Rows from block 4, named by matrix and row number. Each number is 128 + 32 x the weight over its row's rms, rounded and kept within 0 to 255. All counts start at 0. Numbers have three digits each. After the name is the row's rms in percent of the matrix's.
# fc1: token-mixing MLP up (model.blocks.4.mixer.f.fc1.weight, 64x128), inputs 0-63
fc1.0 095:093078020111155142101104086186181107109101130038105161140128160166144111118155091151116131174147140109106156144164192140134155133116186096077161082133129138176083102152125186134177141123127134
fc1.1 100:125054098124126161089114111132121164167080109105158156221173143103156105162096129113141124169130149161086081164145214149152042156101125120119165126078171122095066108133092114139076106108078108
fc1.2 105:141127128119158147124090105063092122049111152118124135128155054121140095136133120138121147117105124151140126141075144148152091141118136107150176159124125135098179125132119136151129169167142165
fc1.3 096:135037183145122110112153115083185166114143146103147176142129115121136112109126162155161171131160142130144157109162090104155180135123152150138102115078125128110104123187169175150081113140087089
fc1.4 097:144128089165166094133196165152186179159195102152127119101086130125121174098149124096121117147117081128138112156112140143139114135117103124108182121135079130117118128116146110146135145126157083
fc1.5 110:111147155080124105110145141150122111165118069138158168150147103184107125131145142130117128166120041129066121085144150132104000119179133054097103109089170170127157095128102123130179121113173159
fc1.6 104:116118100145146148077115099173182127175123078136102085120117098109158064143086078148144081107113139134103115139117137154133096114146131130127088169089147198146116123138176217123049119137138179
fc1.7 102:112123181150092152137121142145107096064135170151165096200142110070056125124125131125152101118135113132147176119125136198176138180127118128131151150120170133139163134152134147131144102111184099
fc1.8 100:109161202132100130107127101110151180158130133145129127114125116144166157173176170110191163157125139087055100138155102130092067131106162134129100103100140052127121122120099091142125127096101117
fc1.9 090:144055104079084124092057190086088051070123029036147144103123152110151086107116140176141085165101098177119105142116121137157159137182161145094153168167143135122141145165118141147165133121106144
fc1.10 100:113141143091085159112136115141152100128142106137114120031136158117076093099096141108079104106087153075165213159106157142117123117136161172138157101155177121163085077113093039126135135123102084
fc1.11 099:148165177038079087132144128111113084053113159112183135088157097133115139149156184205098150152107178144149140104077143173104071100168129175103138110153146153113050114123182120153125168104090158
fc1.12 094:109083122182187097147122129145086091113140116119167120110097083122115115078145105152148099121115135116102088150123125140133122179152097112145117127117078120158150134120147151112142165135119136
fc1.13 097:149130113110109103159113143131135133146143112155163184133150149137124112149128115143154161128155132100150059145085125066122126147088154073103120113144140130122119121159065164126065103106120168
fc1.14 097:191113147118105127104108174150151141092117139164155079118134120137114136119114102158142121126122146079172114138172088128135131126138141098175114114082103175101158159079082121108119124105130088
fc1.15 104:201169137102143127098124049120174158141096104162151085145097108114121145095135086203115119099133091136137161089137175152137158107101135180156090118151145125105146127124082133132109168088134157
fc1.16 100:133108137126055126109155095143129109131109130092156144154105124121129110100144119142142195112123114137070056120123140044138203086197123062086135148122168179135111099129175099169143141123150126
fc1.17 099:174118124089161168058152097159117129096102141167118134080133096164110131129123147162167148089117118194133137198080102112096090112058114097099107203127104107165102130155130116190079157133135127
fc1.18 086:092108108139171203176099132172150148132108140153142181188166154116135115111122149146132110172144088166092142155144172097122173104146135195073140178161119159146137122123115111146105142140114094
fc1.19 096:111119146129105130200131137111075118153116152158141118179108091106118122083127147112080117116132078127064153122080156104111101061088059105158134143129119087084131158137165151144211133167103114
fc1.20 099:168135097155135130155171080152127094117120176138128156132131130102107117192132158113175126144087118166134106077189101133106144136140108117130151102109128165083126116115122127156125170118101119
fc1.21 095:102152129119103151116082147169074129141143049137167111101163132133088154155175115131142135172117093107132102089104170058093126110086059108105075103117052057120151138106125130104150145098099121
fc1.22 100:142135126168160151084099166110156130159137125163095096153160175085136105118149099170137119140158126176153134172138158079090064140138134113121157133132141121081086180043052114139134174133106106
fc1.23 108:149131113177111070138110105116110134070091160134115092126140084139118165127110122183106119173129196147126123174085166160150080126201165160124173095128082055086131083058055134128035070154058079
fc1.24 105:143188168118109081141138108160143140153105128097143153094124158131147142156121129150113133140200119124125171183191099101092086127100147093120114123094123150136132156085137149094095124143093126
fc1.25 106:126113133061080142110091117123098143134086101064137136122101200127134122133156141152152136137125125200127133122131088088123137158087166134115141155123094130127152120160155153099088138138119115
fc1.26 097:122151164192108132110128110143133070145159086127124108097029130155156097172128107119136076109163133159101073112108178168133047162159194130147089128194120124098166124108124063125140144089151154
fc1.27 105:128172130117143138118100128110119175139126129101102143137150117154155170150119141126110137199121135105149146137159142142140117195199140148123136159152144159150125115137166105134070131118088154
fc1.28 109:127061136110107115190142150142164168105144101121131053127144128155112114153121160140124141113139132152096046098056163090111149130180101120184115116180111151066137128157149142111131128148143107
fc1.29 096:181120124103072169105157144110090100146119135121134184152087106142090096138138171145117179083163121126103157144108127111095138133173167096126137146102099118168145148133124087098150104120105078
fc1.30 093:141178128138122151144106141219081148169135153165139132157091110172129169090086109109104149087124123082088147020106097142163097129125088121168109130072128120098143083144144100110067121140091088
fc1.31 103:118110087111152155115164160144082090104100167081138107142135141105128122066118155139151158150099105085056070137128048074065113055088171040130083168149136163080119119112104122085087147181112145
fc1.32 100:135131145128112061127095097169082093177178180087161142154136142122102112130060110173134149124134143115090162070107159145154093110116103179184030176094117136086169122117151133137056107162082131
fc1.33 094:108132157126153164164158155166122110107125055122152142179176121157131138179171188151167158198151141169128130083088086097116145143099156088070110134147122112108151091181130094119089100092136128
fc1.34 105:123134148094143141056139103144182147156109138146124106140107167110126073172122167130120148118118133089192084090108173089138108102080100098117086150140087142140134111194098126175151181102151195
fc1.35 094:093101109183152161106158116142190118161113117132128163086189196135085087133115085117079137141103112154153126164139149121078155146123108140099169096124141173169152139148144134139101125123141136
fc1.36 108:113120136131092121173143162141114163111143100136125097111123137110095141156163157164110134132104096093113140095118124157115178159093136138112133104130092125096137149147158106116160164174136157
fc1.37 106:117146085060090123163144164103196190159151147147097121117112138160108119146159111125106108102080113138153130117109108152138080119109196116137152110151153124071143145159167135128124130122154139
fc1.38 097:135138125170101137091127150114123143163086108097119134107119121154111108096156098120077083117066147183107164103186107166160139106108119128163174139114084115126102109132116134113176167143188099
fc1.39 093:079120121165177164159107111132162130142149114106116153124096154147173111153077154123088105159108125140135154172132151150139062168114148169077123228148089132105201135146164058142160087146078149
fc1.40 091:146093132138062034101057094096091160090077132068125158130165072102098157190074155141134108177090126124142111179121150120112145144190186169078118110126130145140159148097111139147131131144140088
fc1.41 100:144129107158152180134088163139166110139151109118125120105153162120161100127122107086126152122089138157174084141106118118172157116162136158103128165146110095149117179176094079129203081088136099
fc1.42 109:073124136125170161138158101113155117109129147107137130157150077072113087140157117149121098129108097134145162147100081172166135089175186159123163129064073085074122116090076071074156080133119088
fc1.43 104:076088087080064098181174162186172103124104107139103201141138137101022088076074180149136107078115146123173146055098141146121198173152159099121169129116128131123136124132132185137098148153136113
fc1.44 108:132135153128113134165147057120141151163147122120157128122144134150159105167134114096135164127153137165181123175120102104112115131141162121136150113099059133173115084124158123118116132097124114
fc1.45 101:121092124084092131136106122103102107134171089103123100171159130093109165141135124105149133126087165126097108173149163167137106148145127140108140183174160139142158163177115145119153151138160147
fc1.46 101:141124133153159143120113119122143219156111063177156193084143114109117110203120154107159116111096087088104130117102125090166130147154134120111093154129162156090132128109113172081220185105129201
fc1.47 103:161115118093080150129122128112157138131132145176135115101129115097112112110106122152137132134079085133100121137046162155103117118133110128098121131121167167115132121154116139135103180142150147
fc1.48 107:102123098085122136143117135127152110132105095101136132180142109108101096124117121125105147090106086077151114176105137147086116140118096166125118105146137148145135156112136115128095118175121123
fc1.49 099:130107137173170169110119151111108139094136123155095062115148153076118140195176142166098121146085184014126133130115207123147098176088084139093111160073129143146127143147139169157091132101150139
fc1.50 097:105164096168105098124121135140127133105113169104118151169152165087080168175173169169157158149156156183162121114147144131118089104095129117119134172110121084083117155085117153067184123101100079
fc1.51 101:067171110126158151175152107116158152162149088107122105090131169118056120139110205137141104102118114143107125179111138132109147141196152088138161106135173151188100143168159152106145091150132123
fc1.52 107:104154160084116134148122146127153166102118157155155102135147106144146110113072143114115109129142096158105179122130122105127199126169129165049140187178141129113140155140106142107179119149092130
fc1.53 103:105126180092130106157118061157116141110104114043106127138159173139083099215099148120076114166100158115119145129176118152152171119104153129090177113142157138067100191119137126156168093119148117
fc1.54 101:177119151183140131097108113157153124165140122119155155134096156078140088132118161115176093128129124131097211034112134114082135094137154109135101113159114114130126120142072139074116083158129070
fc1.55 087:115142115140150221141199177179184145134106193193089155103098143119146132153151102116123159126084096098146072109096112082083143146087055104148115146135147163108084101097095106097173088148110117
fc1.56 108:129172128157104112120186108126126090156102105110100150090099079102086124140144224186167106126100120109133155141164141135134154120160137127095171183156141138113119081141107134097160125170100096
fc1.57 100:130165132159103125106096153148127178159105110165104171124109128093165058103106096105085056143105131169140093137143182138152187101122179210131124112029060126111091130119099163082144123127092130
fc1.58 100:139084098139117184110161177115136127105145100158125108118098153077083084119137078115135080064063172167141137154162141158133119065124126053085142178164136157152148133139161173157114100104172099
fc1.59 099:143135144139112116083136089090154142074187131133095135114143145138145076143151124114198132097123025103096093065093113105037190205120155075121110148135141115117128140180140208167143134143163115
fc1.60 096:118079101125136080166104144099137065157123110095151167179162115106129159097148113145115187104176125091166098152150160135095107122147125116124130132131176095219119147089121073086140092048133165
fc1.61 097:135104138200121104148114132126098148136151137152112081064105128131134195114120143174100125156144152133127163122130119118123182154116128191112133095109153115113149132095105155123092126162091136
fc1.62 098:136084130062152139148104141082117080111110085059146084120107152162151159124115160155108143170111108125144171161160167153136136118139130145125169116158143146105092138160132076086040155144131109
fc1.63 092:099193097123123135145088102126141131145140133101181112114090113134118084162090135129148133086087147110092106170117119132143113064177116165134151144121190126141108115129180115172158135149179186